From a checkpoint of a small contrastive audio-text model: encoder activation gelu, 41.9 epochs.
Rows from block 2 of the text encoder, named by matrix and row number. Rows with one number belong to one attention dimension. Each number is 500 + 50 x the weight over its row's rms, rounded and kept within 0 to 999. All counts start at 0. Numbers have three digits each. After the name is the row's rms in percent of the matrix's.
# v: attention query, key and value (stacked) (text_encoder.blocks.2.attn.qkv.weight, 768x256, the v third), inputs 86-171
# proj: attention output (text_encoder.blocks.2.attn.proj.weight, 256x256, transposed), outputs 86-171
v.72 097:469537534520505467466470561462552543467486459494444528499555394492405387524473424453487497481481503478481428526516521502401592523541471490459578586619564506546548497385525527485565456541470447532578519551502504619457482513477558440508479427522527552537478563
v.73 111:545503429524527514475439514430469470490456482473482455568552550415498547523511525498546486543480504464423432521490618518492489404540523528506485441479459528520586498504493522425420520528492464467554458496531470538501594516534464580466445545510603577473547471
v.74 102:472546419490476478575484464477522554554518562546500494489560479483491470439488568510507579608455442466517546512516495392494421526448475559484451439483448497508474428559441556493468519474496528586451493622471481506422479483483465551458543570348509444510520529
v.75 093:488567444615522451563504542512513387479506483456499486427498523535466420461517499517554450493479535603548472552557565534551507537471505424446397537619476499421510458486471451471475494568374466558581460550496367491474518320400486470445496567554522471491428522
v.76 101:493561566510437508535445478512454498498504506428517488517465563413557597471482502535457484540522494519453536536584522574508515477514489532444479492544371495512483576519475518419512539497477580472552367580496511433503554430550492469470547528480546554538519466
v.77 114:511563508547507500491489632509442425486487455501624480496502586435407532569506535487525533431546501485525519506415450546446537597448449447490482574509545489496502462436660434571604522476496413461524521499554489537476474529481524411423435562520552544465507410
v.78 102:469506458564420463483437634414530470443482454583530465487505454490463499476471495605493533479555543498474506395494563554498646475557508447473468528499378444526464486447540535533460432546469548486544584466555532479496547417356451501465517478454509500492534500
v.79 102:393572481464557461406431565514483416491551478539434497560594418481521529448499570474564494471464566501499407482449502447531498492426462431541426599487511600450592568506463499501597517586500511501492522427467394476574494513509464469573438492627576511453572527
v.80 103:467566545474485434473540402472517490501437510416431469471511418534534468465489518501507502511490444429565571535509515559499521481506532540481537594524577496463541493572456508579607522481458480465506448599482521562501501542470477419403538458499443546570432468
v.81 097:473514539430450545547541458520615511498516482533528537413445531543478550520544424509505525532511481511467496583500515485558435520431540459439381463482472474362528528514473480512429584580507393445424474567549483547576650551531516494586475460496596520483526476
v.82 099:562506522462485558570468470489439414417504548563493440552499459548525534487395538543539388421508550468435581571420488413469543609467523472448561540467440511457537479502442457511489515533506568570437462570576577517460565543518465415472492507473486531525477605
v.83 100:593463483496498471519490576511463519506536487584555393432566554477381492555522416460558555519464541622485556443420373576540433503541470478562476522564458438465452538524452376526511508505496550621444499534491491497593525581495534523504518545492473473501532529
v.84 102:513550589509457483526448417511448464541494560448524455529470541490483454567606507514435571535476471505443525471472500503457430511467595519485459461527487558445504532530535526572463497525546523563595527410441529494484532496568527428579457478449488481434471579
v.85 104:495532571536547547514530461492426507514512546557531518573522480454492487485528542520447402422575562433519517439401345454509546636504546444517534475507510562500492489479484527475462458483517508492454517493490542514535408538473470464484472607466460494567504470
v.86 098:434360524457493482540578559507452515471446473531562430511536528435545508511459444525591577478534444518435316576500535443511431517407457420521515463511419540424591559447518433500418547547558507546518525474509489540539515462485515528543460478494491517423514543
v.87 099:442490506512510474520520550455539521461509504518531442526475468586500494498361518508474553554504436490460512484510352436436487554497474494560415570491526598534471391445523515514585414567489511447591574408427568484502557504490482552483541416534486473494512599
v.88 096:468484372549577471506464465452478443478433486480503547553579501503424492521508536540520467523451447519551529458522573478482546502567558494504514478561479456522521429491553576527557526502478464427484538493455427489449455457480517550366522531421517575408513460
v.89 101:540468496460509619436466494499581444519575571479480530450378467479560502530462559528522448492546537440507553524513645544566461553463451507554487486495543475576558567541502497477417510540420469509497439508537430465504533423501438499531535484529531477510434457
v.90 108:434435510544498518540418496533501500468440503510456469641529484524564430481526466533461525531483512492544514401498491506562483560519518470521461506550442524401512403484549556615582491455491486493490557525506538470491481465487589480475634473376475515463471415
v.91 105:476522550590521411425489502526419518455514568392502578481425527430544492464553546498461563537575504447492533516543499523553527589485511524489491474481456549484473549564513461481419507487513465494496525460598466491588560496412471412545541548406465612502451428
v.92 101:458512545514505552499560480503470519562472547530487494482537589487459536551498451458516430490520488438499579580513501581554426525494536495521553501531435580406523536482472502511544557458494495459506437468459479507582464557475517555426471498455502532374440463
v.93 095:549495505532500515447443547554374488411532447493521469467487534450609483531565462425525571489540511527589516534501450539540558531494527535378606468418416493574490502518530467413529482545485544420567535537507540458507452435455499566512526483525494502502500515
v.94 101:542485461500462577581549614483485487536408448453598473457420530466457581490542463444426518568511502361440454537497483435505539461500420460531556545500592492599488407457525442470558525412524486407536481434557443537577634425537423525457546501538539541525494492
v.95 098:537476508515444579421501502416543449466556443449431490547554572443527511490461558428444495394509564434525610464480534474490428449563448493583483557472524494436548442523491465450525560456503563546531535446447486484519565478503428536449526527467618506501476490
v.96 118:542432516576482399445523521497563369516540468471482571505500515507516517537438485499620524527538407500538537500462455505523481541572470533501462416498384617529437444490520539543474396499622525479517441468508544555452573467513553494416548541507464461472497476
v.97 097:448509518514493532472522487503525467532488536592514462493504437468480416472460565410482529567419481464477471471456500510486421491567455478488538528564518462473440472465581483520546454541563422551498532440431474444497484437491420529492530542565533642629519547
v.98 116:536513572448511496510548513439418477469531561551533566493500574508499555469489455462439400446546543542520472496415477411601548435430581509497558499474478502489509546557518504497457521459388481501484499482551478440511513523505516483530492512435536540501513526
v.99 096:507452598473542455566545492469487559531554451506516469414471489397519563502534452533416466431617398493495615469359545493530509552533569485557482501555575468460548561473470370522492556492546488465502508487386472594460525519462609552443504435490496457535431455
v.100 111:551492513575526565493445496501472448467535495506477379494485494484509480522453566556452577556461411557543526457482403440453443537464496527514439479521534567518627544617493432508557404572557582538558507500535432510518541444473447497498394461475487590494450533
v.101 100:468501577480512552589529492491524519528502380543487427513521551476412490500426456463495576483496556516507554462478525547531456528565447561444506504511495488406624399624499543524362481506496553431511516512417480474428515503458456605563631464550449557554462494
v.102 104:470465527471450468438511471490441556551401467579556483450480486502470481531519447496441517448425585569462486467535421494470490488468497421409514476514487434552548469446536524415503557439455454482495526533469451551495476435501502494524497430511525554530466502
v.103 107:431463494462460506417491542531594545457455583530408373517577533472556479609541531509602466431506540482552554581527427439478439554427532602459482397534445511586527511585539515482460495466532452493460420483525545555490580554434464459623500440562504482547393455
v.104 102:563511456382477498531456451466517528478459548500516437452527448479454471496489520581485440426523558533495499451579517545513503515393555540440457517510572436478512511539492531464451549503442496496403530491513469490511538460486468405532556464542484469485488509
v.105 095:404557427435518412540511473524578470559516559551478562485530525528546471536454478475431409429515499465541516502409446518555435473488488482506452580531575516425477430434546445534476580499528486483516513526492495516615469532446516490427553435544453461545497522
v.106 089:451559439498451541530413563537564542489527496420465538585559488542519557572527584444442498536429498464551546475438484608400429504522497533488448421452487473514559494459478447377426527517493574452471582507479549520536479531586535471474428398537460515497466496
v.107 113:432565467494542490524480524431475545545505519511441398329483448535514394500486490531509466522530528574496518547536524574496536534433532507518456525612638501555543496496505574423527555566455525564486494475481506477473534416397447480549449455529493526531411493
proj.72 110:519469563540505470575525441521557576495564519402495535575498510555532559462494394465625490479534557494531498480432527611439485531486486438552510518523505529477456520577480618512522474427546488532492418578487532476596491479407456500417511416455599522507554495
proj.73 107:495481558513484523502538462472492501509527563457520499465476559479505534471499440497577533483381497459451368453582406603406506500423512519487459543482458466523432573529439525523556523519573547491494559627472398491570487541467513467462540491552488536506480409
proj.74 109:537517587498519459494551437457410512566495498508449555406490462517443422554501502514381567428538527555477480578455472534463433477512470559523460613598369463466467499530486439564567523467505512497570554446452539458451529535510478462554596481542523534553440531
proj.75 087:576471476510548449524524388407480615417497503565396490614476483494515538455515452470566515507535454552530557464415560403498535479496488478470562464420442498525445489531512523530445470429448524507500573526451529585534547574577458507629567476487441473476547433
proj.76 109:506451536554604459479555432454493571542494520424550530530514549456496509489514383498535502628543503605412539573517418485508500520433573529541476514451506536466476591440542410490533541414518490516446506572443526522482541622493471493546495480513529529554501483
proj.77 126:586506558503433508543582520478537477407487556478450528621516451488512452479438524502537556629533482493539498454460532592503483479433591439499520431449511450428522474552428550472473396504560496430496403442497437471529580524459507546499411455454480528560470434
proj.78 106:553531388444545397491493417531556523453436568553504526542427392528466412589562493450426407517562489517512474518480475586515525453486539537558522568573516478495551517481513464532544428476554558437511532558530527511518539519476480516567425452477455497572531518
proj.79 106:543572498557544461509557493520496508498435547553404405499449454464518711576436518441511443576461523494501507587537460459492446477548421490486421434516500519506552463473477513528447471532541472452526398544461515507396517556510522477506589495550468456526510487
proj.80 098:370443500505456477502530425493486474492439481497476552456476544521486535376515494520454545489468419575470442441460477528471519535520489461497508483503495468569450541462495583552513510495532486492529436559488530475398572452598589458578484568405537521438514511
proj.81 096:494539447459602548536547507604528482481488483551540466454578514536547498536508581493468434433491517428501560468589461598430504540440458464432544454475545464558444481536541560487497531540505548561559462475553529546538493541586485502507347440446538526533474589
proj.82 104:450511446452449408444471550517512577571463403479525543448483502514627544486602434528516513538576528472525473413529532451572501422509481473577470444471507576529426480508469477594476561618523497488512519497506546529510562511471541456501431430461547449430557436
proj.83 083:409535444572512539522494452542480493491514533533481571550562500518512524414415567566524436508511497528464553500431511558476560515399528470400443505522515525418524409542435519522602419433455587514443547519439490477431542445552510427481495599481550516441449487
proj.84 096:429515436561574442502532568461540531554526498563415543528476524551542500487431528477497499452554490501573471476553411498429461577486438491488537514472572532500533548379496509532489409484419473534482393632435511576554447499424497535516546638555471541485467536
proj.85 099:510436466568508497395489622575534528495566538475568442481447427562525512444429442489553530532533423574479489462599598467544464491614524525544501515592450500551503571447563400457493566585494530516520510410484438401469505520481464521467494476616469438475547505
proj.86 100:477537522552544523532560514567512465575572481481556511526492550517519589551481606459431373430488522397602493476576505547491541488560504596419450500479471522497485447479533489461528560507431572495523598480408508520564481512525569586499419519521447514534492487
proj.87 103:589444486495530519562527528514561561569476537532544468542473501445528529659514457449552409400555515555553522513555517432570519494511495469565535529449513494463452539465470558439505622474505526422424453441462557546429478507458460497536520545570408500454442490
proj.88 082:569599586463487534528527546536412473521654453514557466465472567467507430447601508610553475468422481468458423560499417513523556512486438588535522511534536457473486531512513462422546476504482420511541473401584463508576493559497459490456506521512514542546516486
proj.89 100:542474560547502463437541461406491511502443498480446557474546485554469473530585507392375521530498504513535433516514505507401443481526545501497541442453459530505480447528536503507505497498639512503505625545537566497556472500467528476512490353363519476569589543
proj.90 107:461552485475509593536560459467516499533560462544641498490527499445485456534441551563538544478467465485463557467463516552477535561484533541436585539533560473465500595508386449430511569533479448494501579509515507519463496470509498462528481578607569518541395598
proj.91 107:477467447426534484517532506565538509485455426499635466484472481558553445472471557542458482604497451493598444443523479531486452483419464568466535534517535466470488454547535483513501494576503435496539516583451504504541470575544540440538439396562407520490477565
proj.92 116:402484456545535533411568519515502594535488467450499525549576609545540538462412601519433456424478509522552445447531503468364564542552573486452510496546496550508467510449569538451544466504508562528545583557542450597497496505548527510501559598501482447456473565
proj.93 098:497471451498488514512576492507536431496554500569508528551546419564447506550478426474617558534470451536513507419527478496396490456498491606560534601419470468464476565464539420455487497417505556414417514559554498454580454476472512444515435527620525498417557415
proj.94 103:526485538530490502477437404422450516513527552470526576526513422525525520557577520441514520495518529436506565451427535490510444515523459527539489492443530433557519543408472564451514469431576536439500587555525632478443337422596600489484476443464611531448544500
proj.95 104:541508564553530512565465509547421521454520527536461430579552469529456487483461460593479453529580479534514410424530486587552555515515519509445401528439534589518528497515510420429566534557466500453519507484465436493559503470542526422412471632451440498439587545
proj.96 115:517497513512531479486598542496521449456475526543569451504408507509503478534496473597474497475501489504600459516474559476532505380457534461423394487484553453486555535499427460581500520543544499460527515545453515528415514498478469627499509595455586500469447499
proj.97 078:482424487483446485489500474569388480445514506490531444498516438459494498465535576493522462498605526598547564503448505537445477523450501496548499375464468503557577467496478525517540547490518456572546609480444498436515512500535522436348563497472502422499513438
proj.98 125:450536572558438508508435446505548454539504329476481515479532518560492453455489533517485509565466509516470516509501458592445437520551476516474607595500511552644468500423490509447527520543449533437501450454621513489558555544494553539450460496483480552496531460
proj.99 112:545537528534486620439450496512486488553548508466460588515535506524501496487606478492506580605447520443614430534502508472483508443395496478503517541421485522538437536550478498422467554481520561445513378488502478464547465432437502542482509465531500494503531479
proj.100 104:451499472481480485490482493470382502509510498530485575537526524519380404563458452479445461585538543483444558557429437468448548500511489522549434543465512473477458495529518558450450505545581412573537501475579525558478443594523506550574592559497531488471522449
proj.101 113:528541450544468476554455541533472540618470564538483543507534442530484449433557541471390540517534515457567492448502543478467536559472633430511583488410411475540467567520439497457547537522590534563504455583466481467453515505508526392477445509500428514501512497
proj.102 099:420437463510532527525478578430436476499595461448554416442509528397471441432475506445574515422564533477425511517538489554495459553493475532573573490520500462532565430419551503542475583559470478494560588496585578506563462480456497453404484404539510488552606473
proj.103 101:559419583539506475516612514582535478473547512427546570560403482503456493556570450445388534497514456457541526459507455610420544479465467468458532506524465527550454514490451541572511564444551547491558612471509490532446499532443527502502534476542456535537560467
proj.104 104:403457572583526461510558464487533548668556485403493487548525445396472475527558536443489537442502474531455501494451546517457465563365484478545630496568511527533479441527527452524583535468508512480525502451470496455526507578476440407512459409518522508596480508
proj.105 095:554461588520557551515460551552428547458500558420490535483542464489505556515459501584510524441566512470611439412508465491421496505466469487545509534458425504492538487491482488509478503502482614518458552421510489464560479489472551499490557566452448450517510542
proj.106 093:530459521445485534455526573549448501558517587532449518470493407446477541509476444535504446475465491435449538506575494551493489567452509464501614567477489527441440506527521576501475471426526589554513469537459507596445481458471507510602492492503460554512491576
proj.107 106:427469516490506510563583455463450490565524507402512459516576501519495603497513494519466502485448511455553489438541513523531473551464471482493482485558416488485581447600608449594481536478493464488487579458428442487563510521490484492441601479574413459583563445